config.toml
model = "multi-label audio tagger"
dataset = "melodies that start on their tonic, played by one synthesised instrument"
train_examples = 26041
gain_aug_db = 10
noise_aug = 0.01
time_shift_ms = 50
n_mels = 40
hop_length = 160
input = "log_mel"
spec_augment = true
win_length = 512
arch = "conformer"
norm = "layernorm"
hidden_act = "gelu"
mlp_ratio = 2
head_dim = 48
fused_qkv = true
qk_norm = true
inner_norm = false
moe = "soft"
num_experts = 32
moe_every = 1
expert_mlp_ratio = 0.5
slots_per_expert = 2
shared_expert = false
subsampling = 4
layers = 6
width = 160
positions = "learned"
kernel_size = 9
num_labels = 50
residual_init = "none"
optimizer = "soap"
beta2 = 0.99
learning_rate = 0.0023
beta1 = 0.95
shampoo_beta = 0.99
eps = 1e-08
precondition_frequency = 20
max_precond_dim = 512
one_sided = false
adamw_lr_other_params = 0.0012
gradient_centralization = true
max_steps = 4900
batch_size = 512
epochs = 96.3
lr_schedule = "cosine"
final_lr_fraction = 0
warmup_steps = 490
weight_decay = 0.1
adamw_weight_decay_other_params = 0.01
Rows from block 3 of a small multi-label audio tagger, named by matrix and row number. Rows with one number belong to one neuron. Each number is 128 + 24 x the weight over its row's rms, rounded and kept within 0 to 255. All counts start at 0. Numbers have three digits each. After the name is the row's rms in percent of the matrix's.
After each neuron's rows are labels from the 100 clips, of 14848, where the neuron reaches its highest value: "loudest band" is the band of the loudest frequency at the time of the peak; "lies over" is the class under the peak. Only what is clearly more common there than usual is listed. The data: melodies that start on their tonic, played by one synthesised instrument. In brackets: how many of the 100.
# fc1: first MLP up (model.blocks.3.ff1.fc1.weight, 320x160), inputs 0-79
# fc2: first MLP down (model.blocks.3.ff1.fc2.weight, 160x320, transposed), outputs 0-79

fc1.1 107:121099120126170149105131099166146180091114067113095148160111109111172123166156124133109143116115153149131122124136092132130128138151082094102132109119162081124098131104102121137124107162113178133124129108159143143110122123143141139088162140
fc2.1 107:113163146088076101132140134098174146092163142125088136119179148161147148133146124133108105168131140146134108128101105130122136162162145162124149117155115165122121116143089107125093105149133147117098147170163088098147116130117147101131123163
loudest band: 4000 to 8000 Hz (67)
lies over: no note (90)

fc1.27 101:124090125098132110105110115109123116099165128130139138105137148087129084159129149117166099126130123116153101132140156132134136114100095113121140149166096127168116124085122182112146127092107121125116117107138152147147124123152127138148183163
fc2.27 104:103177132106142128182107158128126132143149095105121123157165084152096175132157122064143137150143077110138156108138083145117097133103124142145143092154113075153117143155152105143102087141131148136174139158143104127157150121141132148115122108
loudest band: 250 to 500 Hz (76)
lies over: F4 (62)

fc1.139 123:138181131078145110119114140147133133145105109125161133139139113106113082109098129146166101113160133121134136151127125115117152083170147088147178147120109147176115150117124106119113111156101099168146169134115171129163104171107157145108150160
fc2.139 145:114077162218135124120102121164134114125153125085100104132124106148127121154121090120075134139120170094141129113094117123131096175116122108119145120108106130105157145117132158110146115110110121184160093129129101117104104062142157107118157105
loudest band: 4000 to 8000 Hz (43)
lies over: no note (62)

fc1.259 094:161118108074115149128134138103146134143133080094177142099161134143170129159094152170115121185147113175142157145102130152111131083138111078089072114096135110101142144123118134140098084136100154139124126155138131141136126155154136106119140118
fc2.259 098:107152134133124155165129127101124141091155122147101148069124091120144152152139148120136139161127128118112144082148093104104082181081140129157149089087112138156111105107126137173120102126136106145158161101145068107115127112167158122091174167
loudest band: 250 to 500 Hz (85)
lies over: A4 (33); A#4 (33)

fc1.87 101:161135115112119127129124093097068117129096082136129170166132125132159106132094151149122112146113159114100137200171095093131115150117115134130116094144138179134083135105121172123146157154131127113113099127114147099108103109164159144119108159
fc2.87 088:107099136090145111119098119128138115138163135177156095136137156112133116114155080163098155098167113124097131136152096143108156096132160147150125139160113098131142112116134099119099138105138107127123185157140158134125095154120118113131141079
loudest band: 4000 to 8000 Hz (56)
lies over: no note (69)

fc1.231 097:132140147170129121119072131094115122159165115140145152173129137085179111137128097093141180136119165157080148112146117112112131142094146130132134133120140146132081121123119109139129141121205121115143129142149089146155150116143143173128129129
fc2.231 098:199125153108109127104194103144124145113167149126088108111130100119101147098093148144128118115147113089125103107175125134136118107101107135142134148114111119157105142142121097128150107098081087099112099106107133125168141142073119075158138130
loudest band: 1000 to 2000 Hz (31)
lies over: F#4 (51)

fc1.34 105:166092104101128141082098104140086127137124152104092134111093110140125095147111131123155100133160140126093131124123119116096149132131127172111071132091127127116161129132135124135156097148096101124124128118172122117150120095162148130090145138
fc2.34 095:159167126111166096157146142137160118148155099142168115126131132130131127136107103091140116142125132115139135128110137117098084142140090079160146089139133151121140125092097129101146138177156115128107110134096091097157111175104077155145130101
loudest band: 500 to 1000 Hz (59)
lies over: G#5 (49)

fc1.216 096:154126116120169105149112145110098176129125133114141091086124136186135113122149118151158094125059118171148111125178136141152099115050119146126143123127155111116141128115139105107126131082132153154138143102156135120130131135149128095115141101
fc2.216 095:114092156129111167146137120110155093143093171175163153177115109109129150141100115163142126116161142116150166155097103139103158115191179145122145117128147090145154143154147120145179134153108105091119122154123157153102109124105167124147138097
loudest band: 500 to 1000 Hz (61)
lies over: C#5 (45)

fc1.232 101:121102130119139122114114125087124101124115101128134124190153123119157126166131119109090114118104100111121112188104103132148162141134101149115148117122137112161069119144160128123117138114115141116142135131098148141147188139107158176146186160
fc2.232 100:115147151142129126106134114156120097091126143139139170150169124140121144147131149149146143086121160120131138084132093086126098128157147140122130110157094150109140130122106113072118132135123163150103079118137095140111113110138134144131138096
loudest band: 4000 to 8000 Hz (56)
lies over: no note (94)

fc1.96 102:134155133086140120115130119092121143117136126147121120151179122139149135125127109101148130144133107143123173139159113111092128117149108101109125107100145124123122118137118120098137129133107113097113088132112072166133133148167161097162136116
fc2.96 108:141105138108124133114131099131160140167115103092120115096139118116087126116102134165116116140171147114103173104141098138150174153134114166146106136132086118117126160129090094148116154148147126136115159108158133096117112102093121147100125173
loudest band: 4000 to 8000 Hz (29)
lies over: no note (83)

fc1.114 091:148121148139170183086121125152132155133113114142116125115104126104134123141143096140102120127145166127119101115092083129127112157126134098113165182147154098077149092112162162100131151133116136162135113097139108086129123133120138147179172131
fc2.114 084:103119105130115105147151137124121148122146108145123106151121156118122157136185143146125096112085110078092113103137107078104080151138180150115088089129133149111099136153114106142136107148141126116148158162129159163116092193140124103100123121
loudest band: 4000 to 8000 Hz (52)
lies over: no note (91)

fc1.55 103:084103111120176124108122130136147095155086128129090094085125130131142118106166116139146128148110106132120133149150140100172174153100144128128144123127138082143147119152130103176149106142104113149126101100095117142150100152106141137133121123
fc2.55 106:100146155131130173132146143081116148094168091137165142182146096061114127144115152092166100126144148177137143092118165134118148128147149132136165084120091126148119142113128141093150160125119115100126136147136139127137085110106086116142127108
loudest band: 500 to 1000 Hz (55)
lies over: D5 (69)

fc1.185 095:117149124096149168126124106107113113130171112117128131115098101140106143146091134114135100123118166160127125136122202122137115132093145135153112175075103144158146076125134144122125146144134169160133135157114145165190135125088116116127116100
fc2.185 102:139135154130177084104162173155109137110084118147106117150141125145108114120101112128099135104085141109106148157103121116126126156167165140095153155159117078110145142106167090118113117115160145128126141139133122133092161107156105149128088138
loudest band: 1000 to 2000 Hz (35)
lies over: D6 (27)

fc1.193 112:155127087117140142123112110083124108111117107125110160099114141130151088169141162107135108150133135148126136130137100110126172161092065133140124155098146085139114099154113121125124124156178125158173126112101152141091113125131127152175185158
fc2.193 114:168106120108110106114144105138128152145126077135146151142128122106126105133142110135068097158136152143105155105107146150125141116128079098116140146111109141156157166130139111106117141122132142094112173097091126164147126128141116154150129123
loudest band: 4000 to 8000 Hz (85)
lies over: no note (90)

fc1.307 123:159134163108112132155116128102145083134166106140144121127112110157142120152124136151068141087131119137147097160121109146114161122168087110140134164142154088109147130142119181126163109118143123107109118133156129147124151155150090114090084137
fc2.307 141:147150135162128144128170158106145128144104135108108125139156117145153115119121139178086155125134129142127112116141081143096167092125132126155158163144139131126124127122136155105160139164153134132158125138097132130090147124132145115072097115
loudest band: 250 to 500 Hz (56)
lies over: D#4 (55)

fc1.105 094:122111118089161147165109116146137128142092132135138145130092136137128117143078128183105134132159128137136178102121209130110141100147169165158103155129168112126155123141141141154155087126098142127177151171088164132120132174103120149148111106
fc2.105 096:145120107129103103134097089101083138133160176099135113133150146118110166157153115106117119126126123078105117159133115098143066117159135131148079154144116131164148101128099132083125127123132132148137097127150131147110104109152159130099185144
loudest band: 500 to 1000 Hz (71)
lies over: C5 (49)

fc1.269 091:146089187101109154120106123114150145147121160116194150167098093162114115091122122134070124112116156139171143146105120097110144101105129112118141160128124184094115141135190137148149082121116136143101127123101128151163107123143066100102136132
fc2.269 093:120102105166150116144143153118140113142104122116104119108103132099137119105147123117133153157148157130079126183147137109076178090107097142089148106125129120198120148151120096112159154119134087096112142100129120157125097116127166122147153189
loudest band: 250 to 500 Hz (75)
lies over: G#4 (25)

fc1.278 097:148098109114161131136186102146148126125175114068170116116112107103140153134132153106079144101127090133133126160149119141099086091148136123131136179133114128150128142143134110132148089166110120134091110143120137179124132136088150142123183095
fc2.278 089:102146112139124131130147135135139138119091139180112113161135200130154115086127123124135130125153163113107118072154117076129173145087170152133123129121122107130142118088139113114088116117152140154161152135153124117147120144127148147128130147
loudest band: 250 to 500 Hz (53)
lies over: no note (73)

fc1.271 106:120129126132140095089118142129157146125148136107170060112141136098113150104102132098095109106121109135127121134079114131122137116169121108115136169180150137120114140131134122142123141094119086178140103111170133124155144113115154106111140112
fc2.271 097:178135124135075161144152120153095127116120166113147156142130118119143124164128093144151123105136152132110121120129142106086097128153105156146135131164138148093129121132096150120132144088084132118119109154115167131110131123111105157105122136
loudest band: 500 to 1000 Hz (55)
lies over: F5 (55)

fc1.281 093:111178074137139111067180091105122112111119133141138171122133111130122116107143133123118146093168185150157133120137178089119104120117136137122127106155144107165129139094094133114112134074139108115196109123094123128169111157115125117137151139
fc2.281 104:097102141138145147128083129168161169162100122172142112137093162131135101100120160099119170182144076086130157142133108147103119130143106095151111161118128119121129136114147096144126161168132134110116137117112148093126167129142112142137099075
loudest band: 500 to 1000 Hz (61)
lies over: C#5 (41)

fc1.300 095:134136113133101165141132146162155142138117112172167071115110176102129141087102154112106170120165128075174146145110183138157122134153139112148094122138135178111125149095153112145091149122109178162134119165136133110101129141145112144115141113
fc2.300 088:123134121102148123119116145117141118137155122136084213112160160135113096128115146108168086142109114128083150144130094123128134132111113103101171105179126123111117139107096168099136128167120110154120141159113147128137140113141145145154130095
loudest band: 1000 to 2000 Hz (33)
lies over: F4 (28); F#4 (25)

fc1.68 104:141167136093126099109153118158121102075132145147146163106127122148105098132156091103114121119118108180141148130128137125089162140115104123094098094137106099129120158125105114156150135117158113134151064137111134166155139118122135156143126117
fc2.68 090:120111145122139138166169138172162096114104144103099166128180119109136154119136138153167120119143151114167142099116112178117141105162087133130134199136118133133137079107090104134101123139144143132126137139146122062120156146109120152133147152
loudest band: 500 to 1000 Hz (54)
lies over: F5 (26)

fc1.12 108:123098148143139122152146144130142139140080112130118114137124158100143155119083105127138153137115146159122148150135144151161162141110187131174142151095151147155137082150150104124146133078146168147117113102140175104137142127110122139174123126
fc2.12 104:146097154168123097163162136126133120080149169166165128118126092131092105104134136142115102142128155158097141096128149102169167113140112152116131118113138132091161141092151126133089106120131119133075121174128086125137110125148082150114133145
loudest band: 1000 to 2000 Hz (44)
lies over: D6 (39); D5 (30)

fc1.122 097:146144093096131151098116111120177147140183107120150161130098133150161127117152137091124125141111131131112137121142138102151143139119120113162125125135127089168111139092138152115159125102089172083161142125131136128149126147137123148148129122
fc2.122 097:129122111116107140166073141142101169097128144134114113105102149146093132138138121131107142139168129145103091138154140130096134135153155171164137127144144150139157088123092095125139117162153135105086132182105148178083136156091117117153132147
loudest band: 500 to 1000 Hz (70)
lies over: G5 (26)

fc1.189 108:128135128099156130119129084106131078156110097127145165127147148162092141189165095164156093084102131125119130124122153122112188135128119093135133124117173131136097143141107119125107127113152170139140139121097104161126126135171122130134154116
fc2.189 098:115116165137115127124162147114141112154110154132122181163131135130161131145133130133139112091156133124162131176143145123125129110120117121109171128148077128095123116121107105127155130097139125128080135091122106174133130133097105143112103161
loudest band: 4000 to 8000 Hz (55)
lies over: no note (81)